A small spectrogram autoencoder, trained from scratch: decoder norm batchnorm, adamw at rate 0.002.
Rows from block 5 of the decoder of a small spectrogram autoencoder, named by matrix and row number. Each number is 500 + 25 x the weight over its row's rms, rounded and kept within 0 to 999. All counts start at 0. Numbers have three digits each. After the name is the row's rms in percent of the matrix's.
After each channel's rows are labels from the 100 clips, of 14976, where the channel reaches its highest value: "peak on" is the class under the peak. Only what is clearly more common there than usual is listed. The data: songs of 200 made-up bird species, synthesised, often over outdoor noise. In brackets: how many of the 100.
# conv: 3x3 conv (decoder.decb.1.1.conv.weight, 96x96x3x3, each kernel summed), inputs 0-47

conv.81 106:529522500466467493455527498484484491463460532499479521532518518496527507489503544525557442490529522484497492500471471505465526533529525447474476
peak on: harsh note (62)

conv.63 116:491537495456455499500493495504499533499461507505499546499503505489528461503498493492497486495548538502499506493452499508503501495549502489504450
peak on: harsh note (35)

conv.86 110:468512495450454521555489513525499500492469480496493516485487549488502484493502465490508526474518505529470510497448488490505485488516513498510447
peak on: downsweep (91)

conv.85 073:524492493495473529553496497481473533528510493490456503486465526506506536510464489494462498514480489470433472505477477500483454451505534530498502
peak on: upsweep (28); steady whistle (27)

conv.93 062:494519484500515494494514549517514498507514511491478509531549512480508518508489509478491571486502497546473484463489491481575483507506533506539474
peak on: buzz (51)

conv.38 111:477528493446455495507490499505500516478450490501486546507497502481517463504503500499505479491538530516500505485446483509490501500534515488510446
peak on: harsh note (37)

conv.72 119:502539487458465498500505508493497523502462503494501547506501509497535473501501499494507480494555551498498492505461495496500507514560510482495463
peak on: harsh note (47)

conv.37 107:531472493548554501512524518492506474503550503514511461504488511528474521471508531488503495496462464505490491528550503492530463512465504487499538
peak on: upsweep (36)

conv.80 108:511534506458462499501505492505502546506463514497503540503501501513531466490504506502502497504541535503500500497454499501504500508558503503509458
peak on: downsweep (27)

conv.45 072:514499467469487475564487456479493523530473496482467490499470507531498428525519476473494470519492496449489464507481518485528471490498501480503463
peak on: steady whistle (61)

conv.9 077:502514539505516510494540489477445520464501466494497497432509497480475451494503452499549498496496494457516514492507500483494509529493532528503502
peak on: arch (44)

conv.59 116:516464505548543490505511499513502472506543512508497455513497505511477536472495511499506494505461462508485503512548491504517459504465509489492551
peak on: no call (82)

conv.66 073:528522514487502459492483474521508519526498535521451491523573492492500490451478480510458505505499488478521497504492477531484488415499498520489477
peak on: harsh note (50)

conv.41 088:504505526497468481565496500469476483498490511446516506494518502463507482502485498445529486483494502476473516500519489485528494513501476514490513
peak on: upsweep (51); arch (44)

conv.33 081:571488468489517437526509521478498500487510476521467477558463517533530466493486473495501493522492495506511471557483507515502512474499534461461496
peak on: harsh note (48)

conv.51 125:497540498469462501498505515496500525503466501495504552505505504504533468500509496497504475496553551490497489504461493501500508516563508485498466
peak on: harsh note (49)

conv.8 093:532498435488527452501493524456510525487513438488481492519566540530468501483480504482527518480493487524498518537497516495513509497505457518504462
peak on: warble (64); dip (27)

conv.65 116:504539504458457501488499501506500533502457499503496548506497499503530466492509502497500484503551550496493497502460494492505498503550505495497456
peak on: harsh note (43)

conv.91 091:529519537509503496493575483526480460498477527458515495504529509482547455507471516532505495513490512509474440531510464529498533487504494461465519
peak on: downsweep (54); arch (29)

conv.48 116:501463503552542483483495485504501471507544514499489462514516493498473529477493483501500505507457461489491493492553500507502459502463507490491551
peak on: no call (91)

conv.20 101:484503500513517478488482492493481499483504515513514496492473513459511483524572539492485452522503504489452499524511465491492519517497509466509531
peak on: no call (100)

conv.43 089:489486526494493480437540456481524526495499512508471510434468466477451497481486531510510511453514500523478458555502493518474489485495525527499485
peak on: warble (84)

conv.13 095:520486464502503491517468485500476506526502510452519486542540466460508473495494533557545501529502502467441470525507489545471489527501521449492495
peak on: warble (45); harsh note (31)

conv.24 083:463516538506496519449513494516505479539497495486506506498581487490544468514508492522492575459496504501526507415513465496487460491497531480519496
peak on: downsweep (80)

conv.58 064:499531496493500459446491430434515504493496518490452506497493504500517489471482512530504500498479504383507493500499459511504469444491476510483503
peak on: upsweep (64); arch (32)

conv.78 120:482467501545533503500498513493496469493542493494496444503499515501474522486501501512491500492449455496494497487542487502500462504448502487501542
peak on: no call (88)

conv.27 111:473501571493491503468473468486505485512492489491510479479535483501490499483463535489460550530484483497490502472496506518536442479487449556488485
peak on: arch (49); upsweep (42)

conv.87 098:525492450495487473460498501474527520528499507530479491501493494502487517443484450530457485481495502471489506514493471484486497482506471489461498
peak on: upsweep (53); steady whistle (32)

conv.5 089:523504504483490484494512455478504506508504510478472512431490471494455522472505539532478465444515499486496460507500518507490469493507537501472477
peak on: warble (95)

conv.88 119:502545499469462514487492512470491526495463484499503546491496481498526466479527497483485461498551541486497485509466496486493506515552506489492471
peak on: harsh note (50)

conv.61 090:499501507495474488476500485493504511494495518471464506468467484494475545428449466472540492495502493506469496480482479495483512491509514519471499
peak on: warble (65)

conv.82 152:480470502472455498494493496504510477505435503496497473503503496498478415476514508500501413491473476497493500497468493499489476511473495498509478
peak on: no call (93)

conv.25 070:542514484493516509521493518478458511463497509494497497480525457525494443510488509505554518520503494467476441486496521544484520480495495486480501
peak on: steady whistle (82)

conv.18 091:498505505495514478446487530518534543508530513509489502496487516490477535499509519490540640513502500503512502486501488500500494475511512565523477
peak on: downsweep (61); dip (27)

conv.36 080:542513467508477492552481454532460489490493518508423508493474501501533520476513537495503478510504506479465509474479446454512467478500496510486496
peak on: dip (39); steady whistle (34)

conv.22 122:501466496553536497507502498501504477511550513502502458496500500507466533474498502497499495508460455501503498505555497505506460506463500498496549
peak on: no call (96)

conv.7 079:524505511510476487491484459458500524461499462494476517443469458501462489492454549543493498468504495485510466494503518473493467538495462506482501
peak on: warble (34); dip (31)

conv.84 065:511490522500501477464450444513504524502500465490449479504474485506507515509506540476505487501488495503480502501474464474482526458510540520467515
peak on: downsweep (68); arch (30)

conv.94 072:546499453500476474499486462425491492504507521501514509491500490519494525474493442433520481513489497459512542489507467533476452443496509509478487
peak on: upsweep (72)

conv.83 082:513511543483490483478462493488485486495492448489489500514436485499520495425450490543494463510472517483491518454481473505430534505490488549499496
peak on: downsweep (71)

conv.95 120:505500516475464497449512496456515488487445528524478498528506490501514456510479534521523438497496507474519452531471471496475532488496502454467489
peak on: arch (28)

conv.70 112:507469508541532494490495462504497478519540510498493461495505493486467536473475489497501516506460462508487516495547488510495449490465506507499536
peak on: steady whistle (37)

conv.52 075:515479504496523491494499518452440533500523454491522508455480504497472493530493491522498552537515473461498485517499504522502500519498494501491482
peak on: upsweep (60); arch (27)

conv.0 109:476516478436449510514480499497501520503457498502507528498512503493523462510504488491482499488528528510490506490452491518505504501535502478484455
peak on: steady whistle (44)

conv.54 073:484506451488505496407535454479501499484513481478502496530439488495522527503482491471546547505499491521518493521499526465493521533489462520500500
peak on: dip (93)

conv.50 121:492539489458464494493503507501492516485464503475498542512511501489539472499495495495514475490556545494485485498461488497498515513552516482498463
peak on: harsh note (54)

conv.10 107:469525494453452508494496504516496509494452512490498531509512512481536469506478479501498474488535534505482500478451476497496512493534507474479458
peak on: harsh note (34)

conv.77 118:493466502549532499497492501502502477503540501489489440495515497489469524490501478496494499498454449510497502484550492505491460486457501486498543
peak on: no call (80)

conv.75 080:500513500501485475399469492550505497534489478471503495516547491464531518480455493534472532467495512501491496479499488480512491487502491499484480
peak on: downsweep (48); dip (25)

conv.30 095:499480467497525501538490527477505507494521440501497492473456517495483507518524504518480482518505488548481533512514471503487558511490521493495500
peak on: downsweep (54)

conv.64 121:510465491553538506501498501494501486513542504499492456496499496516469523471492502497489500503455459499507504504547504500518451495465505501492546
peak on: no call (94)

conv.47 096:538503537496487448503506496495483520509490470497480491475470508492498543486421432518537502499479487495504486558488458475467499466494528505466489
peak on: downsweep (43)

conv.15 088:546523463474468482539507440471504492483462495486482507490449466495517501492482522472578484538504505471519486514477495499467502510506475470515500
peak on: dip (60)

conv.55 117:509472492546540499501496500498499472502543504503498446496494502496473529476500497491496504497449454516497502502547494495501452499454500491501543
peak on: no call (81)